{
  "encoder_arch": "convnext",
  "encoder_norm": "layernorm",
  "encoder_moe": "top_k",
  "encoder_moe_every": 1,
  "fusion_encoder_layers": 6,
  "fusion_encoder_slots_per_expert": 2,
  "fusion_encoder_positions": "learned",
  "max_precond_dim": 512
}
Rows from block 2 of the fusion encoder of a small image-text matching model, named by matrix and row number. Rows with one number belong to one neuron. Each number is 128 + 24 x the weight over its row's rms, rounded and kept within 0 to 255. All counts start at 0.
After each neuron's rows are labels from the 100 texts, of 14976, where the neuron reaches its highest value: "fires on" is the input token at the peak. Only what is clearly more common there than usual is listed. The data: cartoon faces.
# fc1: MLP up (fusion_encoder.blocks.2.mlp.fc1.weight, 1024x256), inputs 0-127
# fc2: MLP down (fusion_encoder.blocks.2.mlp.fc2.weight, 256x1024, transposed), outputs 0-127

fc1.79 [ 96 186 184 150 124 147 143 125 141 129 127 122 158 146 108 149 116 115  59 114 143 145 148 148  83 125 112 120 142 129 128 145 134 142 129 118 152 142 138  84 117 103 152  84 158 145 117 113 142  83 133 122 109 121 142 159 108 116  96 129 115 123 143 100 141 129  93 157 126 125 119  91 120 117 134 128 127 128 129 155 120 118 103 119 129 130 138  73 137 157 121 124 150 186  99 125 104 102 152 128 110 132 151  67 108 138 117 127 112  97 121 156 142 136  94 110 122 133 124 125 106 126 126  92  90 110 134 126]
fc2.79 [153 132 133 119 131 129 126 108 129 154  88 121  68 155 148 114 132 101 126 121 178 136 104 123 144 142 139 151 112 167 148 127 132 138  78 137 121  96 127 140 137 138 166 125 128 132 166 127 150 129 119 150  81 112  99 125 101 124 130 134 127  60  89 104 103 129  97 153 150 116 159 102 123 142 145 123 120 108 128 224 117 109 131 144 127 138 114 137 136 127 152 127 128 135 141 161 173 129 132 147 139 108 184 142 130 149 135 114 130 135 155 100 136  91 128 135 149 125 130 147 104 150 125 152 116 129  94 124]
fires on: "a"; "hat"

fc1.392 [135  80 157 145 147 126 149  99 138 126 129 119 117 126 128  98 132 115 124  95 115 113 107 129 160 117 154 114 255 160 120 139 124 253 118 124 119 133  97  60 130 149 130 152 126 135  96 119 129 128 135 124 128 139 135 129 139 155 123 146 132 130 109 222 124 119 129 112 138 129 129 120 127 126 154 143 126 127 105 129 101  96 129 110 158 118 109 146 128 142 132 119 128 128  76 131 129 122 127 127 128 118 167 147 133 101 135 130 118  98 149 131 139 120 137 112 111 137 176 113 123  98 158 128 153 129 170 124]
fc2.392 [138 125 111 182 108 119 123 118 117 179 113 133 116 144 140 129 128 114 137 142 188 111 106 112 145 144 141 100 155 131 125 124 130 135 139 118 162  84 126 183 102 122 168 129 134 136 127 130 138 130 125 131  83 126 145 125 112 105 128 121  80 123 130 178 126 222 137 119 135 132 135 117 127 149 129 232 150 126 125 165 123 131 161 127 140 130 116 120 146 176 125 135 124  74 112  94 156 114 122 125 132 132 120 154 112 127 140 132 161 138 129 137 132 122 112 121 129 133 152  98 131 155 122 124 100 125 122 158]
fires on: "curly"; "spiky"

fc1.730 [163 147  96 102 168 125 120 137 138 132 124 143 167 125 137 130  86 126  71 130 172 127 124 155 116 130 133 138 144 129 117 115 113 185 120 128 115 124 124 125 118 166  94 149 125 150 122 149 131  79 129 117 195 147 113 140 114 168 108 140 113  90  85 125 151 142 125 136  75 141 115 106 100 134 127 141 129  96 125 139 152 149 131  96 170 105 127 125 134 141 111 123 153 173  79 101 102 174 121 134 153 126 139 128 139 127  60 123 132 107  92 127 140 155 120 131 132 127 110 128 130 109 115 166 172 151 136 106]
fc2.730 [139 125 111 180 154 108 141 127 159 127 137 113 133  51 154 128 136 129 100 144 145 126 124 153 166 131 115 124 124 130  96 138 125 118 128 131 112 120  88 149 114 109 141 112 143  97  87 121 106 154 126 128 139  95 129 133 127  85 114 111  95 125 125  88 143 235 136 140 134 128 143 139 131 135 101 117 136 133 130  62 135 125 122 129 124 135 126 127 146 136  97 109 128 142 132 117 187 140 129 123  75 129 172 122 127 162 164 123  19 114 119 135 136 165 102  69 111 112 127 125 132 124 138 152 143 116 109 127]
fires on: "sad"; "neutral"; "surprised"

fc1.556 [105 141  82 142 107 166 112 149 122 129  90 132 118 137 169  93 162 150 136  75 131  94 129 135 137  94  37 148 149 147 109 143 108 131 115 144 130 121 142 135 106  88  95 117 127 105  96  86  71 110 135 133 115  97 131 120 123 103 154 103 123 149 176 134 135 139 129 121 144 133 130 125 123 133 150 110 138 133  93 116 117 118 135  96 132 162  70 144 140 132 113 115 121  48 118 137 121 128 131 109 155  97 125 111 132 143 173 107 144 120 109 142 130 144 120 151 127  94  99 112 101 104 132  82 131 138 129 100]
fc2.556 [140 127 139 123 134 131 114 135 122 170 128 121 125 116 137 132 108 168 119 141  96 118 126 100 112  73 134 129 131 115 115  77 145 143 137 138 145 132 104 123  96 141 149 124 128 136 143 162 167 131 118 105 111 123 158 124 161 140 100 147 124 116  98 100 116 151 164  85 128 100 131 132 110 114 120 127 135 109 143 125 128 129 103 125 114 128 127 123 149 143 126 122 164 133 127 118 129 132 112 149 125 125 160 133 129 121 114 143  65 100 168 146 129 141 167 125 120 150 127 125 131 130 127  90 187 124 175 168]
fires on: "black"; "purple"; "cap"; "red"

fc1.751 [140 184 117 138 161 125 104 144 126 122 141 123 130 180 125 142 140 114 163 133 166 109 125  80 137 115 114 108 128  98 147 125 110 130 161 117 133 141 126 102  93 155 135 102 109  95 106 117 122 146 102 180 133 126  80 136 137 127 105 116 113 122 144 137 120 130 143 124 101 109 159 135 148 146 124  97 125 119  71 154 110 110 128  94  71  94 138 136 111 109 135 149 134 126 112 136  91 121 140 111 136 110 176 146 121  75 152 116 119 200 130 165 129 153 166 106 122 129 111 131 134 141 127 129 145 115 135 129]
fc2.751 [114 122 104  81 131 145 136 135 136  82 172 159 145 223  97 151 128 132 126 142 127 115 109 128 114 175 174 111 122 125 125 105 119 135 163 114 115 135 110 133  90 129  92 137 121  90 115 113 124 106 134 132 198 146 141 120 134 169 136 138 128 126 131 214 122 116 143 137 140 126 112 132 133 124 135 132  90 107 120 102 123 135 142 124 143 106 128 133 128 120 140 117 120 154 127 118 126 118 123 122 120 107 144 114 134 175 130 126 119 130 158 135 147 131  95 129 142 117 124 138 162 115 135 161 111 127 129 125]
fires on: "curly"; "spiky"

fc1.477 [127  99 124 126 125 114 126 168 101 120 135 161 130 130 121 113 153 153 122 139 136 147 111 134 122 115 130 139 120 167 139 116 128  87 175 124 142 121 145  66 117  88 135  83 119 126 121 136 102 118 163 122  96 119 102 123 129 128  97  97 125  65 195 116 151 126 172 106  97 120 136 100 176 126  81 111 147 132 124 126 144 169 108 107 130 136 135  90 104 147 128  92  95 127 138 159  91 115 146 159 145 128 147 127 103 109 135 130 153 120 122 102 140 107 140 140  98 132 102 121 152 115 148 121 123 123  89 120]
fc2.477 [108 133 173 126 168 134 123 132 146 123 137 126 149 128  65 137 154 162 126 176 129 141 118 120 128 107 121 149 117 120 162 206 135 157 192 107 137 132 119 122 119 117 163 123 116 136 122 113 133 109 121 128 116 131 116 133  77 125  82 118 138 128 188 127 124 106 124 129 102 103 128 117 132 118 117 130 153 128  92 128  96 126 122 130 132 133 132 107 145 131 148 134 122 118 151 150 149 141 127 118 133 169 105 125 107 140 128 130 122 138 141 144 130 128 100  75 157 127 127 131 145 132 129  89 139 115 102 124]
fires on: "curly"; "spiky"

fc1.675 [178 166 133 152 166 118 123 134 143 134 169  84 128 128 135  96 101 127 187 113 140  82 108 171 151  83 124 151 136 159 129 113 116 147 145 109 123 135  95 109 128 163 139 117 131 148 118 102 142 126 126 105 132 115 118 117  64 166 130 111 116 140 140 149 105 137 131 151 129 111 163  75 148  93 133 134 154 125  79 123  80 111 135 110 134 107 135 146 111 149 136 151 158 117 124 138 109 139 126 193 135  95 135 119 163 132 127 159  98 171 106 127 117 128 129 112 120 106  98 106 126 130 163 138 141 137 136  76]
fc2.675 [123 126 130 142 144 121 115 137 112 122 118  93 120 146 129  82 136 130 157 143 123 121 111 116 234 135 109 126 165 103 124  98 148 128 150 125 131 121 123 161 139 101 160 102 142 149 111 136 133  91 129 115 143 131 132 116 109  87 130 121 129 141 117 115 122  75 116 126 131 133  50 128 127 128 151 126 139 145 140  69 137 135 106 123 131 132 126 131 132 181 129 142 130  83 123 150 106 130 161 116 111 131  83 129 167 141 114 115  89 150 132 141 132 126 149 103 128 126 130 117 118 129 136 118 105 129 146 124]
fires on: "a"

fc1.638 [150 160 147 187 131  96 129 137 122 102 148 100 104  95 130 124  99 106 143  58 117  69 113 156 118 135 119 107 122 171 122 100 171 111 120 121 151 124 123  77 110 158 134 129 162 128 127 110  61 136 168 124 116 123 128  86 101 118 119 185 144 141 175 156 178 105 135 170 126  94 118 121 132 121 138 151  84 137 132 155 107 140 113 129 123 139 129 131 140 122 141 130 144 135 126 128  94 132 119 138 141 113 126 111 109  85  98 154 128  91 115 119 152  72 129 127 146 117 112  83  97 139 128 116 146 115 166 119]
fc2.638 [139 136 132 153 104 112 115 101 143 133 180  58 122 136 156 160 131 160 126 148 157 119 169 118 113 118 143  66  93 132 110  98 113 125 125 111 103 100 120  91 131 128 104 136 128  86 147 135 168  98 125 165 137 142 144 130 139 144 129 123 133 121 114 107 127 127  77 141 149 115 128 125 127 134  95 120  93 123 128 139 142 135 149 148 128 126 146 133 154 179 137 132 116  64 133 105 114 118 142 145  78  68 137 140 127 170 124 153 175 116 122 128 134 134 130 188 122 131 148 121 138 122 138 118 134 158 117 173]
fires on: "black"; "brown"

fc1.17 [129 133  80 112 115 112 126 148 128  86 132 121 151  85 166  98 216  88 128  42 101 130 126 117 112 121 112 126 183 133 110 126 149  89  95 128  96 137 133 115 116 128 145 113 112 153  90 123 120 102 127 142 148 103  61 131 151 128 169 121 123 100 136  94 122 115 122 127 108 138 129 117 154 131 139 123 126 118 118 126  83 125 123 130 129 116 142 102 135 122 100 116 110  67 130 153 143 100  98 140 124  82 115  98 135 164 170 120 140 139 177  92 126 130 146 138 155 117 129 158 128 117 146  97 104 129 113 153]
fc2.17 [124 126 134 114 126 119 143  64 113 138  74 196  89 104  86 108 130 111 112 112 120 108 101 155 155 128 183 121  82 141 144 146 145 169 132 140 101 107 127 151 114 102 114 113 123 113 123 137 157 131 137 123 138 151 136  90 132 146 127 131 112 109 111 119 112 182 120 130 161 141 126 140 126 107 130 124 133 125 128 207 154 103 111  95 124 109 127 129 102 151 117 129 136 145  90 107  82 144 145 170 126 126 132 129 108 142 145 118 101 119 158 126 142  91 124 109 123  96  92 148 125 127 118 124 149 110 126 131]
fires on: "smiling"; "sad"

fc1.269 [132 125 176 153 133 140 113 123 159 126 138  98 133 100  80 161 108  86 123 170 136 120 134 141 122 157 125 103 107 134 119 105 137 141 150 114 172 131 127 112  98 115 150 122 137 109 148 136 112 125 178 133 139 162 129 118 121 103  53 141 123 134 225 162 128 103 125 142 114 125 121 120 145 113 131 145 110 143 128 102 133 119 115 132 147 107 164 121 137 141 167 121 114 207 133 108  93  90 116 145 126 176 132 135  91  84 118 130 121  84 114 102 148 127 125 122 101 185 100 120 103 104 114 134 125 134 142 129]
fc2.269 [144 145 130 157 114 111 123 128 190 111 157  75 128 105 144 142 134 161 111 149 112  86 142 117  96 148 129  65 158 150 142 145 138 135 130 130 147 124 127 111 131 125 109 132 147 129 115 107 132 122 127 155 115 127 137 176 128 140 126 130 164 124 125 129 127 136 131 136 123 117 135 111 166 138 116 138 111 119  99  45 136 125 134 115 125 119 141 134 199 131 128 129 111   0 127 137 143 120 126 122 154 129 142 128 120 239 109 121 140 120 124 129 146 120 126 113 142 121 130 128 184 122 124 119 144 139 110 146]
fires on: "a"; "brown"; "black"

fc1.55 [159 137 156 161 128 114 125 119 128 116 160 122  81 106 149 145 101 113 146 105 147  72 110 196 113 134  99 121 113 156 123  95 147 116 143 107 172 123 125 107 108 148 160 128 165 114 126 118  80 138 166 131 114 127 111 102 118 117 115 147 165 118 195 149 142  85 139 135 116 125 106 113 127 126 128 175 124 143 101 128 121 143 112 111 128 127 125 122 145 127 145 136 128 139 142 136  82 125 123 158 138 113 132 127 101 105 107 131 119 114 115 114 148  66 121 104 120 121 112  99  97 103 129 105 142 128 127 119]
fc2.55 [136 134 140 164 118 107 141 140 153 107 178  98 140 130 134 138 128 167  97 158 119 133 139 111  66  91 146  87 126 126 127 116 137 125 133 129 120 133 119 105 125 112 130 141 130 108 122 126 145 112 143 159 133 133 154 162 129 135 166 121 137 143  90 104 133 106  95 142 142 112 121 114 131 133 117 130 112 127 112 122 118 137 143 188 147 129 138 127 128 194 151 130 128  34 127 108 146 133 136 155 129  85 113 144  98 156 126 163 136 111 125 133 168 140 134 166 128 126 124 129 136 107 130 119 128 155 128 176]
fires on: "black"; "brown"

fc1.104 [ 62  90 134 121 137 140 150 125 145 144 148 117 140  87 130 141 115 121 131 121 140 130 128 104  75 109 140  78 128 195 123 136 131 140 136 107 162 139 135 115 138 103 158 126 145 192 110 136 125 141 172  82 162 125 103 144 132 156 127 134 137 153 136 111 122  97 126 128 129 135 123 123 125 148 128 131 142 118 130  84 130 203 134 161  85 112 151  71 102 125 139 143 126 128 115 196 132 163 129 136 153 124  63 150 126 129 131 162 162 154 112 101 103 122 125 136 141 138 100 147 131 133 137 115 107 135 118 130]
fc2.104 [135 197  96  91 127 124 113 124 135 145  45 157 146  45  95 134 125 115 130 119 123 117 128 140 184  75  78 138 143 182 106 136 127 155 108 117  97 135 121 103 128 115 140 103 125 112 120 131  87 149 124 170 141 109 125 143 128  96 131 141 123 125 124  89 127 153 123 119 174 124 157 129 143 135 128 133 130 128 108  98 126 143 137 128 127 127 125  99 116 149 139 127 128 215  92  92 133 132 131 117 129 132 132 126 117 138 150 113 111 122  84 124 119 129 125  75 143 148 122 125 107 125 121 128 127 135 121 130]
fires on: "curly"; "spiky"

fc1.762 [114 127  90 133 149 122 121 161 124 146 106 102 103  88  88 113 205 120 108  57 133 126 129 121 129 112 139 135 126 130  65  78 132 125  51 118  89 126 123  69 139 124 122 106 114 165 127 120  90 148 122 124 160 136  94 125 105 145 122 143 123 112 145 127 131 117  86 144 132 122 135 130 125 144 131  93 150 126 109 133  94 111 134  97 102 127 115 128 132 123 137 116 146  93 131 152 139 101 121 152 133  50  94  82 130 195 131  99 141 160 131 124 159 109 132 162 142  52 154 129 107 121 120 121 134 113 123 127]
fc2.762 [107 127 134 131 123  80 123 110 114 113 104 177  89  13  90  66 137 147 141 114 141 132 138 127 113 134 118 114 132 122 158 131 154 132 125 127 128 129 131 149 118 134 131  94 146  95 139 117 141 116 101 104 137 140 156 104 176 116 120 106  96 116 108 148  79 203 127 145 128 173 151 126 139 135 135 143 110 120 110 127 138 126 108 130 108 110 126 110 145 111 133 153 131 157 126 104 119 130 176 164 117 158 112 114 131  79 128 125  50 121 143 120 102 176 107 106 117 109 136 153 156 134 103 132 163 130 134 151]
fires on: "sad"

fc1.655 [188 135 120 131 128 110 117 105  96 128 150 133 104  93 106 104 156 111 161 173 117 120 123 130 159 108 122 147 118 104 152 109 127  85  95 106 121 164 136  83 125 133 136 155 125 127 100 129 125 167  86 134 123 139 113 123 102 137 115  98 155 137 178 147  97 105  60 142 153 163 134 128 138 164 127 122 114 143 135 124 129 130 118 138 138 129 144 127 169 181 203 117 143 111 151 101 130  57 128  95 129 145 125 141 118 132 135 109 169 140 139 100 167 117 138 124 131  86 127 125 106 119 133 131 119 103 140 135]
fc2.655 [143 116 112 162 126 123 119 139  66  68  60 152  87 101 157 116 122 100 115 138  80 120 137 101 127 135 146 150 185  92 144 123 125 122 106 118 119 136 121  85 132 137 100 126 132  85 125 110  92 175 134 114 112 130 125  94 136  85 149 131 120 128 127 122 114 137 115 131 118 134 154 134 143 121 136 145 145 132 125 137 137 125 110 117 124 188  92 115 124 114 150 137 146 146 126 170  70 128 127 125 126 127 154 132 140 117 121 140  62 140 106 119 134 131  96 156 121 128 114 130 125 136 129 132 142 149 141 124]
fires on: "sad"; "surprised"; "teal"; "white"

fc1.1 [141 135 116 131 207 145 125 133 145 156 122  60 113  93 117 101 131 152 202 127 104 115  85 105 172 101  93 137 146 148 140 141 176 127 133 115 103 129 131 104 155 130 109 128 119 160 131 122  75 125 123  98 130 144 130 102 115 103 158 155 140  89 169 135 154 129  98 139 105 100 129 129 113 132 124 122 167 129 124 128 108 126 156  87 105 114 120 184 125 110 118 132 133 124 140 148 113 114 154 151 159 114 152 135 202 104 174 131 122 159  91 163 130 167 127 158 108 153  95 117 142 106 125 117 141 131  80 124]
fc2.1 [158 153 159 148 133 122 101 130 122 116 139 104 108 141 135  87 137 123 119 127 122 150 119 108 157 136 150 159 166 121 116 137 161 133 154 127 197 150 159 117 100 129 103 126 107 107 127 132 127 134 117  99 126 142 101 126 132  99 124 147 138 128 140 127 116 121 146 150 136 195  91 131 134 150 165 125 124 133 112 138 128 127 128 123 130 175 125 124 107 167 102 133 115 117  97 142 113 134 123  91 103 122 131 118 143 118 128 100 142 124 152 102 123 128 111 159 137 129 132 130 116 133 127 122 126 148 161 118]
fires on: "curly"

fc1.157 [143 122  71 103 151 128 145 158 130 110 128  99 129 111 121 104 160 131 100  77 138 142 106 136 127 114 138 128 225 135  92 114 115 192  74 141  94 131 108  75 111 136 120 137 117 154 110 100 128 111 116  96 160 143  86 129 126 175 147 140 130 114 131 143 125 118 107 120 122 126 141 122 129 163 135 128 139 123 108 124  88  98 130 117 121 119 103 108 124 119 100  98 129  90  70 137  98 129  93 143 127  50 128 104 127 173 159 124 121 160 171 112 137 111 131 143 163  43 165 119 116 121 132 134 131 131 129 126]
fc2.157 [122 133 159 132 138  89 115 105 104  92  72  91 140 113 127 111 128 129 134 154 190 122 132  94 151 117 111  80 180 120  99 101 150 131 119 121 117 119  84 136 109 128 152 137 154 126 111 115 135 113  98 129 142 126 130 137 128  48  73 110 114 139 105 132 110 240 169 133 152 133 101 128 133 132 119 105 138 126 155  97 147 142 100 146 123 118 143 118 130 134 122 130 126 133 141 122 199 144 141 131 100 161 146 133 113  79 164 118 128 121 147 109 126 142 117 100 134 128 147 124 144 132 129 173 126 124 154 150]
fires on: "sad"; "angry"; "smiling"; "neutral"

fc1.81 [149 109  82  88 128 111 112 177 103 116 103 149 160 119  77 125 159 125 157  78 140 129 131 113 145 112 109 117 170 151 103 141 122 133 130 123 122 108 142 122 116 126 136 109 141  68 102 127 114 123 108 117 124 114 124 122 130 162 181  69 120 152 130 120 132 127 189 103 100 149 144 142 130 124 103 144 123 105  93  96 136 127 125 110 132 146  67 114 117 121 120 134 127  85  70 143 131 106  99 121 190  91 120  82 138 124 129 131 136 130 131 124 143  88 116 153 152 119 170 117 151 100 119 103 112 127 113 118]
fc2.81 [126 123 153 140 159 133 157 131 136 137  99 115 113  37 178 126 121 174 107 141  96 110  96 124 128 128 139 155 108  65 141 123 132 112 137 126 146 160 147 147 119 179 158 101 118 132 124 108 141 172 123 127 120 116 172 116 113 123 131 130 130 128 127 128 153 118 158 128 185 153 150 129 130 127 142 146 129 102 136 143 135 137 123 129 135 118 121 133 113  80 129 135 118 166 128 118 129 137  59 146  96 136 159 121 129 130 120 118  83 108 185 127 144 134 120 142 136 135  58 157 128 107 121 132  69 128 123 150]
fires on: "curly"; "short"; "spiky"

fc1.124 [112 113 133 114 129 135 162 125 148 170 157  69 142 107 130 126 155 129 134 107 125 124 159 145  93 117 117  86 197 163 134 126 129 173 139  89 146 144 131  94 132  92 142 132 118 178 108 118 148 136 146 126 139 132  74 139 145 170 140 134 136 162 123  82 125 124  97 121 191 115 130 126 103 146 141 117 127 138 139 107 124 166 138 172 132  99 221  77 107 111 162 127 123 121 101 162  99 129 128 144 131 120  83 128 126 128 153 148 166 140 126  90 100 119 134 130 131 130  71 130 126 164 149 138 123 130 128 136]
fc2.124 [110 155  89  98 123 146 148 124 128 141 121  65 141  61 110 120 129 107 128 122 128 121 124 146 223 119 100 121  92 149  90 130 127 131  80 142  93 114 139  67 118 121 162 103 115 152 124 129  76 128 142 133 132 131  94 127 127  21 130 146 109 112 115 126 113 146 126 109 137 128 131 126 131 141 120 108 125 134 161  75 120 130 131 138 129 144 120 115 135 150 124 149 142 155 129 112 133 127 124 136  99 130 119 134 143  63 113 113 139 132 109 128 121 117 111 132 124 148 133 116 119 109 125 128 144 130 127 128]
fires on: "sad"; "surprised"; "smiling"; "angry"

fc1.386 [ 83 121 158 110 125 134 126  98 155 125 133 155 145 150 112 131  58 144 127 110  92 110 135 130  49 112 143 130 128 138 127 165 165 111 137 150 123 112 134 170 100 151 130 114 135 144 128 132 138 112 127 128 117 124 175 119 115 144 119 145 110 128 113 118 172 168 145 137  56 122 120 129 142 126 103 132 129 107 126 129 220  91 118 122 141 128 113 147 123 118 102 125 147 135 119 129 105 127 117 108 138 126 132 132 135 128 132 139 142 108 114 137 137 115 123 109 102 136 129 145 133 107 148  94 138 124 153 145]
fc2.386 [110 249 140 120 112 126 125 112 131 128 140 147 116 155 157 133 102 159 117 120 116 138 111 221 113 120 152 154 123 169 134 169 119 136 123 144 131 130 132 152 131  74 170 150 122 160 122 108 127 115 102 129 131 133  89 113 105 130 131 163 147 119 132 144 121  82 180 130 125 126 117 129  90 131 163 114 127 115 129 128 127 162 127 113 125 107  99 135  74 121 109 145 127 155 116 149 113 151 150 131 161 126 118 117 152 131 143 136 100  96 156 152 119 105 121 113  90 127 129 107 161 134 123 142 141 161 117 138]
fires on: "a"; "short"; "spiky"

fc1.595 [114 127  97 137 115 167 119 142 126 125 142  87 126 132 170 144 193 128 132  85 123 148 112 123  95 133 109 146 141 150  89 128 152 106 158 126 133 146 115 124 137 126 116  87 134 181 118 125  71 139 128  87 142 141 114 123 124 147 156 156 107 138 163  96 130  89 143 135 154 149 151 110 166 123  86 116 127 108 125 129 123 117 108 158 105 131 119  78 112 101  97 141 105  46 130 179 150 122 127 137 129 100 116  93 124 165 130 128 137 126 128 122  75  90 152 134 130 111 131 142 128 126 181  67 116 143 125 144]
fc2.595 [101 127 136 147 181 146 127 203 107 116 130 144  87  73 128 119 150 126 148  90 110 127 110 166 166 158 150 113 116 109 122 116 131 145 120 100 120  88 128 190 148 136 119 112 118 141 144 162 131 133 131 123 190 133 147 110 128 132 117 131 105 135 142 128 122 126  88  58 109 131 120 146 133 146 126 112 127 132 158  79 128 149 110 119 131 130 123 126 115 144 156 165 133 170 122 109 150 137 114 119 128 131 124 123 102 180 139 106  99 102 140 112 176 125 115 121 144 152 102 137  97 143 123 157 151 102 141 122]
fires on: "smiling"; "sad"; "neutral"; "curly"

fc1.745 [124 123 103 125 115  80 109 139 115 132 114 171 198 123  82 125 109 137  82 118 120 133 140  90 113 128 158 180 161 121  94 122 125 131 183 122 121 138 113 123 169 119 128 113 133 123 110  95 102 128 128 109 127 101 126 128  97 138 191  83 108 126 117 112 133 126 146 113 110 129 123 106 156 172 140 168 144 145 109 131  98 116 129 151 103 138  57 114  99 133 115  85 164  86 110  99 107 165 142 132 140  44 149 131 138 133 101 126 130 129 163 109 127 123 124 150 148  92 138 113 150 121 106 129 120 150 118 107]
fc2.745 [160 129 136 146 118 161  96 143 185 171 124 153 107 158  64 107 115 112 195 126 142 141 159 122 138 116 107 100 137 168 122 117 185 145 119  94 120 126 129 144 115 107 119 166  53 142 147 148 109 133 102 122 132 102 121 128 100  75 145 139 107 121 132 110 145 110 167 134 165 105 151  68 136 120  97 131 131 123 111 121 113 128 161 120 130 128 125 135 110 127 105 141 115 148 152 138 101 153 101 153 122 145 143 125 140 125 142 136 122 146 148  66 118 142 137 145 118 102 110 114 110 129 168 167  92 127 127 131]
fires on: "black"; "brown"; "orange"; "yellow"

fc1.341 [ 95 112 150 116 158 181 116 132 171 185 128 118 139  98 127  56 140 146 157 148  92 130  80 114 176  80 104 121 123 133  95 134 165 129 126 149  97 163 166 143 122 118 140  91 124 153  75 114 110 125 157 128 147 129 132 121 134 117 144 132 125 112 146 111 138 158  63 135 109 126 124 156  67 154 111 107 132 120 124 157 139 108 154  93 132 163 116 133 152 112  93  89 144 153 121 116 137  65 121 144 141 137 114 138 138  96 130 132 124  62 126 128 130 123 131 163 144  83 133 107 127 114 128  80 104 125  85 106]
fc2.341 [141 144 115  76 130 128 125 128 108 115 135 122 141  91  80  99 115 129 137 139 142 149 117  86 131  83 156 103 140 125 101 138 102 127 113 139 137 143 122 125 122 153 123 123 130 140 136 123 110 166  91 111 120 137 168 131 176 195 158 129 102 127 118 121 117 138 136 130 152 156 131 127 115 130 121 139 132 113 118 142 111 116 128 121 136 149 121 137 157 205 125 122 132  79 109 183 125 129 125 106 168 129 140 121 129 169 120 139 146 136 113 124 126 103 114 140 128 112 132 129 145 122 131 144 149 118 122 131]
fires on: "black"; "purple"; "teal"; "blue"

fc1.549 [170 128 127 186 124 127 121 124 129  89 152 115 125  98 136 153  85 129 142 123 135 108 122 182 100  69 112 143 119 152  93 108 115 130 146 131 129 144 161 123 105 147 146 136 117 119 112 104 110 123 194 137  93 111  96 113 113 128 100 128 131 107 210 153 131 110 121 111 171 122 108 100 144  65 140 146 129 156 128 122 144 131 108 144 142 137 104 119 116 134 101 144 121 137 112 152  58 142 132 154 137  80 160 123  50 117  97 113  84  89  99 110 166 106 117 130 132 168  92 109  78 106 152 109 124 130 142 114]
fc2.549 [119 100 141 144 127 124  96 134 159 118 136 118 132 118 175 132 152 173 106 141 124  62 151 122  44 128 140  79 111  70 127 128 130 148 114 155 144 116  91 128 129 189 132 124 140 108 119 148 134  98 125 138 130 130 135 165 108 127 128 105 169 144 101  65 100 106 105 120 147 128 123 122 115 134 103 106 129 122 130 148 149 142 166 124 114 109 141 139 124 144 122 114 138  45 152 115 132 132 130 119 158 116 103 122 118 144  88 179 143 105 149 126 140 132 178 191 134 141 149 127 181  71 173 106 114 123 137 167]
fires on: "black"; "purple"; "blue"

fc1.334 [144 147 149 172 127 107 120 118 104 103 155 123 129  99 141 122 108 115 125  63 140  65 139 134 105 123 128 120 101 157 136  95 128 127 112 114 180 108 100 125 114 161 139 127 160 129 133 118  55 136 190 133 128 123 108 116 107 124 102 163 155 168 152 146 143  76 157 140 117 120 106 123 130 114 124 134 102 154 130 130 107 134 120 135 130 139 127 134 151 115 143 139 150 157 133 126  87 130 135 143 152 117 140 123 120  96  95 129 125 111 123 104 144  54 138 113 129 138 120 113  93 131 143 137 162 132 152 125]
fc2.334 [142 130 143 139  72 127 123 100 155 138 130  67 148 113 156 128 129 135 128 144 121  99 132 100 128 115 151  88 114 132 128 127 124 127 124 125  99  91 109  95 133 135 105 159 128 123 121 134 142  96 109 170 133 135 166 138 136 153 132 103 149 118  87 139 152  89  92 144 101 118 128 120  99 130 103 135  96 116  67 168 111 135 119 163 122 139 150 131 144 143 129 143 125  59 157 130 120 100 120 154 121 127 133 126 120 143 102 124 151 121 100 115 102 135 112 172 115 123 170 129 134 113 107 122 188 175 118 154]
fires on: "black"; "brown"

fc1.475 [145 112 137 122 112 106 127  77 116 132 157 112 125  85 112 123 191 140 149 120 121 125 117 133 114  81 124 135 179 151 140 105 180 134 124 109 122 159 130 105 136 132 167 122 124 158 146 116 128 124 130  92 126 130  67 128 139 161 143 156 143 155 125 125 114 128  63 127 203 131 128 121 114 138 128  99 124 153 127 121 104 140 133 145 147 107 162 113 128 126 143 146 135 106 142 160 130 110 156 118 131  99 129 158 144 127 155 148 155 163 147 117 129 108 141 147 120 123 115 133 126 137 149 117 112 143 127 131]
fc2.475 [143 105 122 127 163 128 136 137 125 130  87 124  92   0 141 130 139 116 121 159 118 133 137 193 178 126 119 125 127 117 112 136 131 158 100 109  88 151 125 139 145 141 132 112 146 121 137 130  78 133 114 111 130 134 137 129 144 109 119 154  83 114 120 140 125 154 128 142 145 138 140 125 132 107 141 116 126 127 135  91 117 125 156 129 129 140 124 126 147 126 129 117 144 163 135 133 105 159 111 128 118 133  91 119 143  53 126 123 126 138 115 106 141 123 108 128 112 155 139 120 120 129 129 116 127 118 123 106]
fires on: "smiling"; "neutral"; "sad"; "angry"